config.toml
model = "encoder-decoder audio transcriber"
dataset = "babble in 24 made-up languages, each with its own sounds, syllables and stress or tones, from a formant synthesiser"
train_examples = 39062
time_shift_ms = 50
n_mels = 40
hop_length = 160
input = "log_mel"
spec_augment = false
win_length = 512
tokenizer = "word"
vocab_size = 7471
encoder_arch = "conformer"
encoder_norm = "layernorm"
encoder_activation = "gelu"
encoder_mlp_ratio = 4
encoder_head_dim = 32
encoder_fused_qkv = false
encoder_qk_norm = true
encoder_layer_scale_init = 0.01
encoder_inner_norm = false
encoder_moe = "soft"
encoder_drop_path = 0.1
encoder_num_experts = 16
encoder_moe_every = 1
encoder_expert_mlp_ratio = 0.5
encoder_slots_per_expert = 2
encoder_shared_expert = false
encoder_subsampling = 4
encoder_layers = 6
encoder_width = 384
encoder_positions = "conv"
encoder_kernel_size = 31
fusion = "prefix"
label_smoothing = 0.05
decoder_width = 192
decoder_layers = 7
decoder_norm = "layernorm"
decoder_norm_position = "pre"
decoder_activation = "gelu"
decoder_mlp_ratio = 4
decoder_head_dim = 48
decoder_fused_qkv = false
decoder_bias = "none"
decoder_qk_norm = false
decoder_parallel_block = false
decoder_inner_norm = false
decoder_positions = "learned"
decoder_prefix_bidirectional = false
decoder_connector = "mlp"
decoder_tie_embeddings = true
residual_init = "scaled_by_depth"
optimizer = "adamw"
learning_rate = 0.0015
beta1 = 0.9
beta2 = 0.99
eps = 1e-08
max_grad_norm = 1.0
gradient_centralization = true
max_steps = 7000
batch_size = 128
epochs = 22.9
lr_schedule = "cosine"
final_lr_fraction = 0.05
warmup_steps = 350
weight_decay = 0.1
Rows from block 4 of the text decoder, named by matrix and row number. Rows with one number belong to one attention dimension. Each number is 128 + 32 x the weight over the matrix's rms, rounded and kept within 0 to 255. All counts start at 0.
# q: attention query (decoder.blocks.4.attn.q.weight, 192x192), inputs 0-191
# k: attention key (decoder.blocks.4.attn.k.weight, 192x192), inputs 0-191
q.16 [139 151 124 164  90 159 136  74 139 104 147  84 125 167 122 167 130  93  79 104 163 149  97 205 120 136  95 118 144 117  91 168 129 117 125 139 137 150  93  86  87 103 111 165 112 115  97 125  93  84 146  85 103 142 169 126 168  95 101 147 119 102 128 137 142 134  93 188 113 106 104 184 161 116  92 165 126 109 106  81 124  71 104  83 123 140 165  95 162 112 185 134 120  92 189  75 161  95 185 156  94 105 161 129 143  96 172 120 180 117 128  94  62 102 113 140 108 107 125 107 154  64  99  74 116 114 141  87 119 149  52 119 141 116  69 119 175  91 131  91 123 175 146 146 167 120 147 164 101 115 147  86 104 180 134 167 122 146 159 102  96 200 161 127 115 132 125  94 152  69 114 126 180 107 159  96 128 152 212  69 175 100 175 139 142 135 153 171  99 145 153 167]
k.16 [109 119 161 112  91  94 153  97 159 112 143  74 147  93 142 147 138  92  89 135 121 153 135 146 134 163 142 130 135 152 145  99 134  91 162 159 113  96 124 103  90 127  38 211 116  94 130  96 114 147 125 136 122  81  75 110 140 111 122 127 118 111 166 136 136 138  86 173 128 118 106 113  66 110 135 183 145 169 125 110 150 114 166 109  41  74 115 160  99 117 153 116 116 147  88 140 121 155  60 125 166 123 111  57 129 174 153 190 133 136 184 144 156 141 136 120  96 172 172 106  66 124 119 152 171 145  66 133  98 139 134 150  82 101 168 170 112 123  92 109 143 126 105 171 155 171  93 151 152 146 122 102 150 114 143 134 172 112  98 123  97 129 125  99  85 121 120  78  94 165  98 138 146 142 111 132 164 204 141 134 128  80 102 150 102 140 123 165  68 131 107 125]
q.17 [132 119 137 123 174 182  74 105 123 135 112  68 169 157 116 167 157 115 126 135 185  69 145 113 223 138 149  76 164 129  85  73 125  90 102 108 118 140 169 175 126 119 108 133 185 131 117 118 144 115 136 150  57 170 114  54 136 143 119  98 134 209 114 132 133 147 114  89 114  69  80 126  74  88 133 146  98 140 131  64 100 110  88 145 146 181 188 108  73 162 139  85 199 133 123 157  84 109 120 143 170 112 123 158  87 108  87 128 146  89 175  28 183 155 129 208 150 148 112 152 139 136 126  88 110 176  93 134 205 155 138  90 105 201 145 165 162 143  84 151 157 143  88 136 105  89 114 197 107 120 127 138  78  44 128  75 186 145 165 143 134 157 116 109  73 151 111 118  64 149  95 124 186 142 181 166 138 143 156 108 198 185 186 127 169 136 117 148 122 107 121 131]
k.17 [154 218 181 119 100 122 130 168 106  62 116  81 139 174  82 106  78 177 104 189 190  96 132 109 105 113 115 174 144  98 114 122 110 206 105 109 130 152 177 113 136 158 148 146 209  81 133 137 125  99 129  67 167 149  96 117 129 159  94 170 224  90 131 160 142 137 126  73 114  65  99 136  91 102 222 119  90 131  98 148 167 148  80  81 144 179 105 152 106 124 159 156 170 130 117  91 133 111 128 205 155 167 189  88 113 160 104 102 103 122 147  42 133  91 161 109 123  59  84 140 133 158 147  77 115 112 135  96 166 121 134 127 109 179 136  91  55 135  84 170 168 107 132 136 146 213  97 105 107 155  77 119 123 155 127 136 214  93 139 131 158 105 105 134  61  70 123 156  97 149 154 162 179 139  96 176 127  53 115 155  97 131 128 177  87 104 150  90 127  92 117  93]
q.18 [ 79 180 104 105 145 117 133 144 114  79 150 166 107  98  94 174 190 117 169 117 156 162 108 162  82 116  52  89 107 179 150 111 150 134 112 179  99 124 150 130 116  55 118 133 208 143  75 198 162 113  95 184 165 129 156 142 105  92 108 163 114 117  89  65 137 138 117  78 164 122 148 138 122 118 162  99 116 108 130 141  92 181 105  98 148 169 144 132  96 126 124 133 131 106 145  93 124 145 134 138 142 128 119  70  91 210  99 113 115  60 135 102 152 183 118 118 169 133  85  89 125 178 127 150 108 103 131  89 112 109  90  74 146  87 155 123 118 144 132 110 136 129 149  94 196 116  86  34 112 117 140 168 179 129 153 156 104 158 149 190 138 120  89 137 145 139 146 115 110  95  88 140 143 122 172 130  99  89 117 114 150 129 151  53  90 129 134  92 114  57  90 156]
k.18 [146 136 183 157 110 137 149 181 157 178 139 183 124 113 111  89 130 135 136 160  95 131 115 157 139 163 163 162 146  57 112  73 142 155 134 133  57 153 129 131  93 153 119 107 148 144  96 172 166 171 139 166 115 102 105 144 176 158  86  65 200 183 116 121  97 128 105  59 123 153 144 135 182 129 127 120 173 144 162 152 190 102 101  86 110 107 121 124  74 131 119 135  86 163 144 134 138 187  97 155 181 185 125 160 134 125 149 116 177 162 131  67  82 130  50 129 203 133 157  83 118 197 143 189 152 118 144 187  77 145 110 117 124 111 113 115 123 127 111 152 145 166 142 153 124  93 149 197  98 187 147 123 109  89 158 184 103  91 118 121 112 103 148 138 112 135  90 111 185  59 168 102  89 103 138 122 158 100  96 145 110 153 103 164 123  99 179  83 167 115 155 142]
q.19 [101 100 166 139 129 116 112 102 143 129  69  97 129 147 101  99 103 104  90 111  63 167 127 164  97  58 129  82 132 139 112 134  63 102 138 146 153 140 113  67 137 143  95  74 128  99  86 144 122 135 124  76  95 164 138  95 151 116 114 144 155 128  75 172 197 164 138  52 135 112 128 163 114 129 157  95 152 124 141 193  86 145 130  92 153  74 113 111 141  63 162 129 112 183 150 111 129  99 146 120 118 157 159 122 134 102 159  99 156  63  89 128 189 125 126 162 132 115  67 103 111 134  84 171  93  84  97 102 102 157 155  59 167 150 137  87 132 113 103 141 179 106 135 134 135 147 157 120 148  90 141  85 123 105 184 179  38 166 211 116 156 176 158 137 123 144 102 118  80 127 106 100 156  79  88 109 203 172 118 175 158  95 122 120 157 159 139 157 130 133  83 146]
k.19 [135 146  28 138  80 105 143 105 144  94  78 140 160 125 120 125 111 127 108 133 106 106 143 132  86 122 116  73 156  96 108 122 134 114 118 171 115 148  95 161 186 102  58 176 135 131 107  77 147 150 139 114 148 100 121 109 109 128 114  82 168 142 137  99  92 129  84 103 179  94 120  88 141 177 169 180 132 142 109 106 152 161 135 147 105  84 137 102 115  99 150 166  75 119  95 132 113 181 144 125 139 121 169 146 107 164 139 134 198 129 136 129 168  86  88  65 145  22 120 160  86 178 152 138 115  83 145 129  97 131 101 128 167  91 140 177 143 207  96 144 135 164 148 128 228 118 100 133 122  93  69 138 163 143  72 163 120 105  96  93  75  91 114 135 176 154 105 171 157 150 150 143  56  85  98  66 114 116  96 223 179 166 119 143 159 159 174 137 135 126 138 121]
q.20 [147 158 100 161 143 116 124 162 107 135 157  96 165 122 114 126 147 136 141 104  81 117 133 135 142 185 110 115 160  76 137 175  97 153 151 117 184 149 129 147 109 109 132 162 111 109 143 133 136 132 138  83 116  93 181 101 126  98 161  88 157 111 131 151 160  83 136 161 155 167 197 197 135 118 138 126 165 153  43 124 120 117  93  92 188 142 126 142  98 120 158 150 166  99 114 131  95 161 156 122 120  88 119 143 145 116 143 109 109 125 176 131 105  99 154 119  97  42 122  96 154 103 185 155 147  61 142  89 110  97 151 158  82  90 101 152 160 166 119 144  60 144 130 140 178 108 128 171 157  81 144 176 137  58 108 139 156  93 102 119 175 138 147 111 135 119  95 143 152 132 133  93 139 101 171 134 109 102 147 138  90  61  92 152 142 101 111 107 138 158 164 145]
k.20 [ 81 111 153 210 110 109 152 126 111 111 118  92 205 128 154 129 154 123 107  96 119 131 178 134  79 126 128 125  91 101 137 113 139  97 162 154 141 147 145 138 165 192 143 130  94 149 134 185  88 161 140  84 134 110 145 146 118 128 160  82 111 103 136 149 140 177 133 156 100 130 136 145 176  89  90 189  97 102 123 138 119 157  95 128 114  72  90 101  96 148 209 119 131 168 179 226 117  46 159 104 119 179 114 153 137  69  88 168 117 129 131 119  98 112 135 104  95 117 136 103 112 125 138  83 206 145 159  87 132 163 144  78 110  93 167 150 225 100  88 126 133 139 128 169  95 111 163  69  94 107 155 126 125 135 120  95 130 162 150 155 115 116  99 134 159 181 126 137 151 177 158 124 176 127 136 148  65 193 173  99 105 119 195 142 117 178 101 141 153 187 160  96]
q.21 [110 163 167 102  67 126 111 210 116 144 137  87  38  95 156 130 140  81  80 101 155 121 101 136 154 145 166  77  98 105 165  80 139 212 136 122 114 124 144 103 146 112 121 122 120 148 165  50 139 152 108  87 154 135 124 116  98 100 135  62  94 137 165 153  60 139 132 157 148 139 146 107  70  56 109 131 151 108 122 130 165 119 199 123 136 103 138 145  80 175 117 132 115 131  89 183 110  83 121  84 132 115 112 148 152 124 129  80 116 127 107 139  81 107 118 112 152 111 171 148 172  93 172 153 117 152 150 175 116  97 146 128 172 152 114 124  89 150 127 115  93 193 118 118 132  54  97 139 113 132 121 152 139 110 112 111 137 112 139  94 133 105  69 152  99 110 119 194  81  97 122  98  94 177 102 118  96  91 121 152 124 148 165 150 105 130 138  81 144 139 210 144]
k.21 [ 77 182 114 122 158 190 175 142 126  80 103  90 123 129 122 116  76  59 122 146 122 153  82 146 128 134 141 124 164 137 146 145 141 142 133  96 107 162 115  98 165 130 109  99 133 101 132 164  97 115 129 144  54 144 139 110 136  38 122  86  67  79 139 103 128 146  98 190  78 204 110 166 117 154 147 118 118  66 128  89 115 103 144 112 118 149 123 128 132 120 201 121 139 118 158 132 140  56  95 121 125 148  81 156 163 106 127 119 103 115 128 113 162 141  90 133 126 147 119  97 130 126  91  90 156 145 118 100  97 123  98 134  82 120 128 122 172 141 151  96 173  73 107 130 125 125 178  77 145 116 140 138  59  96 114 169  64 123 116 178 146 102  49 131 118 135  86 138 148 123  95 149  99 150  91 147 155  70 151  90 155 126 159  92 106 179 151 105 155 149  95 191]
q.22 [189 128 135 116  98  90 119 163 117 142  95  72  70 143 130 108 146 123 114 161 176 186 104 122 102 178  97 141 132 183 145 191 124  40 105 107 162 151 128 117 126 104 113 120  94 151 126 198 139 145 123 128  97 144  79  73 101  97 136  95 125 152  49  58 104 115 152 117 175 162 130 162 124 140 157 139 119 152  53 147  71 145 141 132 160 110 130 170 114  83 130  86 157  54 159 116 101 111 151 137 116 105 129 143 169 117 147 177 159 164 108 166  98 141 165  93 101 103  71 126 156 149 165 152 180 141 140 156  96  99 131 166  81 108 119 124 123 134 157  75 164 130 130 136 134 107 201 132 168 181 103 153  69 140 118 144 152 122 102  64 177  84 123 132 140 105  94 115 146 107 125 148 191 144 153 128 126 100 102 184 113 108  96 149 133 133 192 117 112 149 102 130]
k.22 [129 171 137 167  75  88 189  88 156 112 121 182 147 123 140 122 119  78  98 124 142 112 113 132 109 146 130 147  86  75  77 114 144 134 121 155 129 131 136 135 126 102 124 100  89 135 140 118 168  84 152 168  63  91 101 162  84 111 121 162 172  93 122 109 166 122 123 150 109 129 130 107 160  84 141 127 155 128 141 144 153 126 145 125 163  71 194 152 158 136 139 132 124  99 191 175 113 116 145  96 131 130 163 120 107  86 119 173 121 141 150 103  69 156 136 148 122 133 113  87 182 130 118 125  67 171 145 152 176 139  66 124  74 136 107 153 131 168 121  86 136  99  99  69 123 103 122 175 109  70 183 160 120 159 148 137  87 116 168 188 149  77  31 146 121  83 158 185 121 154 142 137 144 127 158 137 133 223 141  48 191 120 118  97 146 180 116  97 151 130 112 150]
q.23 [152 127 150 133 141 192 172 144 136 146 159 100 119 168 125 137 124 159 151 171 175 118  91 129 148 127 151 201  61 109 128 117 118  94  80 125 140 126 136  62 107 166  84 171 131 168 140 138  96 129 185 126 152  79 115 105 144 213  75 139 112 165  99 103 137 126  67 179 178 154 134 119 102 145 176 105 110  93 108 115 157 207 133 129 108 171 122 122 111 136 147 115  91 144 100 164 113 133 158 130 115  82 105  64  66 151 132 133 114  78 144 132 121  90  70 171 117 137  79 122 102 164  93 181 125 143 181 100 131 182  97 132  93 130 122 157  92 129 181 115 118 200 140 123 141 152 129  96 101  80 106 117 116 123 140 127 135 139 118 159 138  86 136 131 108  47 150  64 158 123 129 145 151  90 180 106  99  98 202 136 128 143 125 113 103 111  96  88 107 163 130  97]
k.23 [115  92 119 137 107 116 138 117 171 151 116 101 182 112 169 156 144 108 126 136 125 144  90 204 110 140 100  66 150  98 118 121 113 169  93 150 110 180  77  94 169 124 132 170 127 128 148 152 139  51 134 118 100 136 163 156 114 106 145 171  60  76 117  82 139 159 166 147 131 144 128 149 141 109 113 135 184 102  99 135 125 106  93 100 178 103  94 165 156 120 108 101 204 140 120  76 112 131 119 131 124 131 134 133 100 131 131 121 150 117  52 155 112 123 128 130  62 167 133 123 191 135 124 141 114  91 134 139 117 109 192 124 143 127 115 160 133 128 121  98 145 159 194 150  87 136 183 120  95 129 155  83 109 150 129  80 154 150 107 166 108 134 118  87 174 133 119  55 125  74 151 127 130 154 171 113 101 130 117  71 126  83  90 152  34  90  76  89 196 114 163 111]
q.24 [176 171 125 118 137 181 139 119 112 135 174 150 154 148 123 132 105  99  76 146 101 129  92 101 139 137 104 132  57 141 126  64 114 103  85  87 128  82 124 107 145 131  62 101 107 125 221  69 132 114  88 109 125 146  14 149 108 143 138 120  89 120 121 173 131 111 191 127 171 189 152  75 146 107 170 178 166 107 126 116 131  38  95 123  66  81  94  61  96  79 107 120 131 143 159 218 211 175 146  66 141 153 142 163 189 167 177  97 181 153 127 140  67 125  70 124 112 152 139  88  62  97 151 133 172 149 151 138 154 147 127 138 138 144 128 163 138 135 175  89 100 178  99 104 127 177 111 136 115 142 145  85 183 110 136 120 156 100 144 139 110 164 112 164 144 117 148 109 137 126 171 197 111 147 141 142 111  99 127 173 159  91 110 134 150 159 117  81 125  65  38 125]
k.24 [110  67 183  99 110 150 160 165  79 151 123  69 112 160 156 111 126 112 136  81 149 137 202 134  86 125 122  72 154 171 109  84 136 123 150 126 122 110 110  88 127  80 143 137 131 139 155 160  94 149  84 176 141 180 142  37  90 171 138 209 121 159 135 109  72  94 121 172 148 130  73 197 123 161 136 127 112  92 111  77 115 124 204 113 108  78 113 192 136 158 112  75 131 111  94  41 190 107  76 146 140  79 125 136 147 127 185 128 108 123 148 178 128 179 127 161 153 106  61 122 126  74 104 117 161 101 194 121 152 198 130 128 124 106 113 112 158 161 166 115 154 137 202 167 133 127 181  97 139 124 136 123  81  99 115 146 188 128 114 137 107 154  74 174 167 128 161 125 109 144 126 139 171 176 135 122 159 109 163 157 174  81 119  78 107 129 149 178 145 183 109 191]
q.25 [ 77 134 130 108 153 160 132 160 131 142 152 137  80 178 125  67  98 139 161 117 161 106 101 150 150 111 140 164 136 105 164 117 143 112 162 131 157 128 178 173 132 115 106 143 125 203 126 157 177 153 180 164 202 128 118 131 148 110 135  99 171 154  84 144 162  81  91 101 134 149 153  57 127  47 110  52 105 121  72 174 170 119 101 193 123 136 106 149 151 199 144  85 100 168 165 186 164 152 153 143 128 153 144 156 174 139 195 153 184 139 107 186 145  88 150 122 155  90 135  77 127 100 150 178 120 110  91 155 164 118 138 113 141  81 127 136  57 192 146 104 123 129 119 145  87  92  80 157 174 165  52 167 139  84 137 113 104 118 100 155 103  74 150 165 113 119 153 171  73 147 145 149 150  55 169 163  93 151 135 166 123 116 174  57 106  63 142 168 195 148  65 101]
k.25 [151 153  83 179 132  64  85 160  82 106 102 154 195 119 149  83 163 164 142 137 162 142 100  58 113 146 124 132 158 109 161  86 136 182 127  49  96 157 132 121 107 135 174 145  64 114 139 156 128 128 159 150  61  98  99 184 140 124 154  60 138 169  61 119 129 116 104  98  81 135 148 156 155 149 131  75 129 118 139  61  81 142 177 190  93 139 166 105 150 141 126 123  99  83 108  91 114  74  93 164 102  68 125 133 112 168 140 139  86 155 156 119  99 104 178 124  95  91 121 112 104 174 132 129 102 106 176  95 122 143 116  96 124 146 161 144 122 168 193 123 136  96 107  73  90 127 133 104 115 104 155 112  56 165 101 129 107 123 116  81 173 183 109 154 122  58  96 159  94 157 142 127 113 133 122  83 137 121 112 153 114 140  88  99 146 140  94 110 143 144 181 123]
q.26 [160 234 178  77 149  90 167 162  91 138 145 127 140 230 180 131  77 170 112  48 155 151 123  63 151 118 188 128  59 187 136 127 107 138 129  78 101 114 125  56 158 135 132 108 125 135 144  36  75 105 145  99 130 122  96 140  55  89 130 131 125 132 155 156 113 107  60 142  90 228 139  47 164  96 157 130 185 136 110 171 110  94 140 206 138 132 159  70 140 100 134 128 101 122 146 111  93 125 125 145  65 162 122 123 170  89 158 159 148 149 157 143 114 113 106 105 163 175 142  88 144 126 174 114 138 123 140 111 175 159  86 102  78 141 147 127 113 134 101 127 163  98 112 159 156  80 132 134 118 137 101 130 117 136  58 146 130 113 192 121 126 164 175 193 106  63 128 145 134 195 168 132 103 151 117 121 107 140 120 155 108  91 117 105 158  90 109 128  92  49 112 117]
k.26 [ 97 189 143  79 146 172  78  99  69 179 144 148 126 156 114  63 163 129 181 112 129 170  99 210 120  93  87 146 171 138  81 141 190 170 149 137 118 117 105  84 120 138 149  92 127 131 120  94  71 138  88 112 119 108 164 156 131 133 196  97 140 112  99 123 168  57 148 193 115 159 106 170 128 143  83  73  55 136 132 102  88 167 222 134 125 109 112 174  98 177 156 104 137  54 114 141 112 128  95 175 121 113 127 154 139 118  98 124  85  90 141 129 147 164 103 200  98 104  71 148 139 138 168 119 150 168 103  94  85 190 101 144 126  75 182 154 137 120 155 111  99 117 125 166 120 144 137  89 221 144 182  99 108  90  47 139 149 139 130 104 105 173  87  83 166 125 117 122  96 136 128 105 164 204 143  35 139 114 133 171 112 126 103 112 187 140  81 132 112 139 105 152]
q.27 [188 129 153 144 141 118 124 203  99 165 134 136 165 114  91  81  91 161 149 146  78  68 151 161  97 128 130 146 151 142 113 145  99 174 123  68 107 142  77 109 138 104  95 100 109 134 157 103  91 114 158  87 133 122 141 108  78 118 141 122 145 161 127 149 149 136 148 148  90 122 126  56  89 128 134 180 112  56 148  90  97 120  81 103  94 137 115 104 108 137 111 141 192 147 105 133 200  47 151 118 126 144 155 138 165 120 134 119 101 121 140 117 136 123  77 140 146 102 144 144 151 102 116 101 186 128   0 156 106 173 133 114 140 150 171 185 110 159  78 140 112 135  77 154 138 100 118 111 164 126 147 158 155 129  99  86  97 104 166  85 119 155 130 120 117 189 133 132  68 134 140 104 158 103 126 191  94  77  97 108 149 149 155 124 193  70 115 132  86  89 189 107]
k.27 [147 156 157 106 118 163  61 100 118 113 151  71 122  97  83  94 122  87 111 135 155 136 153 135 135 117  97 113 177 212 127 164 117 102 102  85 129 177 117 118 199 203 123 146 114 102 166  57 102  90 102 123 151 169 127 132  99 133 114 134 142 118 109 183 114 188 135 183 116 149 118 152 130 133 100 166  45 117  49 129 106  80 117 141 131 125 122  89 152 153 180 172 114 116 113 182 121  84 116 203 106  96 140 148 181 110 132 168 107 134 186 150 156 124 158 148  82 122 135  84 174 123 135  50 120 109 175 115 175 167 162  84 123 134 153 105 125 120 122  86 150 119  87 161 127 141 119 112 168 134 103 109 142 126 191 132 128  75 129  69 172 165 120 177 107 147 133 162  80 119 116 180 185 155  99  56 122 135  98 156  83 134 116 150 173  91 149 190 130  97 141 106]
q.28 [164 175 120  85 102  98 106 151  75 164  97 167  33 106  75 178 187 129  63 171 109 193 146 114  81  97 148 127 106 105 132 153 167 114 133 171 117 150 127  99 169  56 101 163 103 144 121 104 122 100 128 107 159 116  59  49 123 116 112 193 110 192 165  74 166 141 143 125 121 116 147 182 101  79 170 104 145 120 157 134  77 119 128 150 175  94  48 124  97 133 123 148 130 149 148 146 160 118 107  84  69  86 188 137 135 115 119 105 135 125 141 159 187 147  53  94 127  90 151 175 115 154 131 160 136 111 120 149 136 159  60 111 141 130 178 165 122 110 155  89 177 155 105  73  87 126 146 195 145 139 151  68 230 183 141 123 166 142 153  90  77 131 121  69 148  95 125 154  95  70 159 188 186 149 133 116 164 147 181 114 147 167 138 141 123 172 134  27  47 141 128 156]
k.28 [188 206 125 147 111 152 132 122 165 133 112 178  94  79  88 136 122 152  89 164  92 129 151 155  86 136 147 108 180 140 129 204 128 131 166  97 148 100 141 105 144 149 130 149 126  92 122 100 176 106 117 146 147 125  58  92 119 154 140 155 121 169 177 122 116 157 108 148 140 153 151 100 140 112 155 135 164 138 117 110  61 176 165 115 144 122 100 114 121 147 103  89 135  85 162 112 152 152 136  91 138 174 158 149  98  95 166  84 178 141  80 157  96 150  95  98 122 158 136 140 119 159 121 117  89  79 182 192 132 177 138 114 115 145  58 114 147  89 170 134 177 151 144 165 130  93 125 192 140 160  85 132 118 197 166 178 120  66  90 130  76 116  75  93  98 138 127 114 138  97  82  99 112 103 153 162 131  66 116 141 123 132 131  75 126 223 174  71 106 123 142  88]
q.29 [101 104  97 142  75 154 146 145 185 128  79 115 146 103 147 104 150 124  92 129 124  88 155 138 115 137 104 155 207 103 147 111  88 119 141 129 166 153  75 118 155  92 137 132 159 115 158 121 109 175 122  41 103  95 142 114  90 120 127 105 170 139 138 151 101 125 123 141 103 103 138 170  65 147 175 140 104 184 118 114 110  79  47 116 126 112  97 102 147  92 179 128 132  79 135  93 132 175 116 124  91 150 158 108  79 108 149 187 139 112  80 133 173 116 151 126  75 124  54 173 121 106 189 114 211 134 164 108 129 179 150 136 162 117 149 130 139 109 138 180 150 135 138 198 129 111 154 166 167  90 139  98 147 154  75 131 166  82 170  91 131 140 121 108 120 170 122 118 142 197 168  92  82 122 113  95 123 196 159 150 121 113 161 158 121 143 140 126  78 155  57  89]
k.29 [100 135 171 163 102 151 185  94 174  85 151  94 169 158  92 168 190 126 133  75 121  75 141 155 162 158  61 117 159 167 147 126 117 151 102 134  96 102 156  81 119 162 102 105 175 156 149  89 138 137 121 172 135 149 159 137 111 125 124 143 131 108 119 151 129 131 136 150 143  49 104 213 176  96 128 137 112 120 116 145 123 107 109 129 191 110  70 144 100 154 176 143 100 111 157 167 151 127 171 152 137 131  76 105  93 183 110 141 123 125 137 117 115  94 191  92 111 122 152 117 143 111  92 111 132 187 105 118 122 101 105 105  97 102 117 135 170 128  75 105 151  87  96 122 136 190 117 134 138 117 111 135 109 120 134 102 110  94 156 156 145 162 175 114 161 155 135 188 161 161 178 187 126  87 146 113 121 145 111 136  62 124 186 150  21 177 169 136  64 154 132 102]
q.30 [137 120 116 123  57 124 127 191 179 130 118 168  33 133 133  91 113  79 165 140 182 133 113 115 118 107 135 117  94 107 134 137 120  88 126 102  65 149 107 130  28 135 105 133  68 170  84 126 141 102 158 155 157 150 150 146 110 179 153 173  67 152 122 123  65 104 137  81 144  64 182 131 115  86 171 135 109 139 200 196 144 181 158 118  82  70 200 164 126 122   6 111 134 119 147 167  89 192 139 142  65  98  98  67 117 139 123 133 102 159 132 124  92 115  98 138 197 128 115 138  78 142  58 168  93 203 149 204 139 111 123 107 182  89 169  82 148  97 181 109 123 120 141   7 101 158  85 135  99 196  70 136 125 147 166 158 139 172  76 168 130 101 127 218 129  69 204 128 192 110  95 142 122 130 155 123 187 120 120 156 113 123 112 121  94 119 166  77 142 139 121  92]
k.30 [164 114 182 121 156 121 166 156 116 100 119 207 174 162  99 112 137 122 165 103  69 148  83 126  73 117  88 101  79  86 145 162 124 154 177 143 119 140 117 191 153 118 122  97 151 158  57 100 141 158 115 150 106  71 118 113 125 128 133 188  82 160 133  62 122 122 141  70 175 146 138 113 179  80 137 103 221 100  98 121  85 125 197 119 106 115 143 114 175 104  69 115  86 205 150  89 149 143 153 138 145  99 157 118  91 175 168  74 132 167  92 135 137 110  93 130 128 117 133 139 122 150  79 224  46 132 194 148 180 162 109 165 115 132  98 123  80 181 152 142 134 114 111  38 111 112  86 158 135 124 127 108 106 143  97  98  96 142 128 146  94  80 145 153 108 142 141 102 152  89 141 101 158 135 150 128 144 125 111 139 173 181  61 145 121 131  79  54 110  89 116 150]
q.31 [175 125 112 155 123 180 114 100 139  86 110 119 190 130 150 171 110 137 129 116 128  76  67 163 199  99 201 120 140 136 149  82 112 158  68 151 129  90 121 108 205 188 181 208  93 146 163 128 113 111 184 104 177 111 147 125 188 110 105 137  73 176 135 172 101 153 125 140  84 118 150 153 149 150 111 166 119  89  89 125 125 102 140 183  55 141 138  94 110 147 104  98  91 172 126 133 150  88  90 131 154 113 160 141 151 114 123 105 134 123 180 103 115  64  98 131 107 101 133  88 107 122 195  79 143 146  94  78 146  80 102 119 105 141 109 164 138 142  76 121 122 180  88 131 123 136 105 154  72 103 153 179 129 147 115 107 104  63 108 153  95 173 157 160  85 139 118 179 119 120 146 136 135  99 142 213  83 107 114 156 128 166 127 156 175  87 160 146 142  98 142 103]
k.31 [ 99  86 151  83 214 146 118 147 125  91 106  77 142 120 141 143 143 105 133 167 125 136 158 141  96 104 114  79 187 157 127 117 144 114 115 107 100 130  72  82 132 136 128 155 121 105 132  53  77  85 155 141 156 139 126 127 126 143 105 118 129 119 107 203 164 185 146 141 153 143  56 173 109 113  96 112 111  96 119  87 137  96  90 120  93 170 127 137 154 163 133 155 157 113 119 125  59  73  96 203 120 113  32  78 154 139 107 139 135  97 116 169 175 117 140 146  82 178  66  88 105 152 175 133 173  98 111  77 102 131 151  55 166 103 139 196 114 170 118  89  76  73 144 197 132 167 149  82 138  45 181 118 130  88 112 128  98 138 141 138 129 117 137 152 154 200 102 153 117 157 126 124 142 165 120 104 139 185 177 139 113 135 150 103 151 101 102 206 142 128 103 116]
q.32 [ 83 101 128 112 138 136  74 176 148 113 153 115 111 169  90 124 122 124 125 158 109 155  74 170 112  60  95 159  69  83  77 191 151 131 190 141 173 137 130 128 144 127 132 178 139 135  87 130 141 135 106 128 106 119 176 141  50 145 173 150 159  75 176 102 126  93 101 115 129 149 112 175  92 158 181 123 152 117  85 139 100 134 151  49 138 162 115 155 138 100 161 120 102  90 163 132 109 153  93 130 144  96 128 109 135 139 166 140 126 147 140 198 107 141  85 135 116  63 105  70 170 109 145 121 120 113 147 162  38 134 215  97 165 116 122 162 108 178 157 127  95  81 164 129 106 141 158 123 165 144 147  86 150 137 127 144  88  91 144  99 142 144 136  90 173 113 121 156 109  92  92 132 129 130  63 152 123 101  94 214 113 156  92 128  83 165 156 149 119 233 158 153]
k.32 [154  90 118 125 163  89 105 110 154 100 104 149  93  91 127 118  89 106 102  48 110 182 163  70 119 158  85 152  87 120  92 130 120 145 131 133 101 155 122 165 133 138 128 128 108  87 150 176 148 111 128 134 136 155 144 162  62 123 126  96 105 107 140 101 111 127 123 172 143 118 180  65 128 144 114 181 159 102 163 128 174 127 127 123 121  57  98 255 137 138  86 177 103 103 132 168 157 102 119 130 131 164  70 132 125  73 144 131 204 109 151 185 107 178 114 152  75  75 152 102  97 158 173  98 116 199 124 103  96 119 157 107 101  97 124 107 143 136 170  96 119 149  83 131 109  85 123 142 133  75 130 131  76 154 111 142  82  89 120 149 139 131  74 120 137  55 131 130 110 167  75 159  85  95 120 107 179 164 126 101  95 103 147  90 177 135 155 132 148 175 100 125]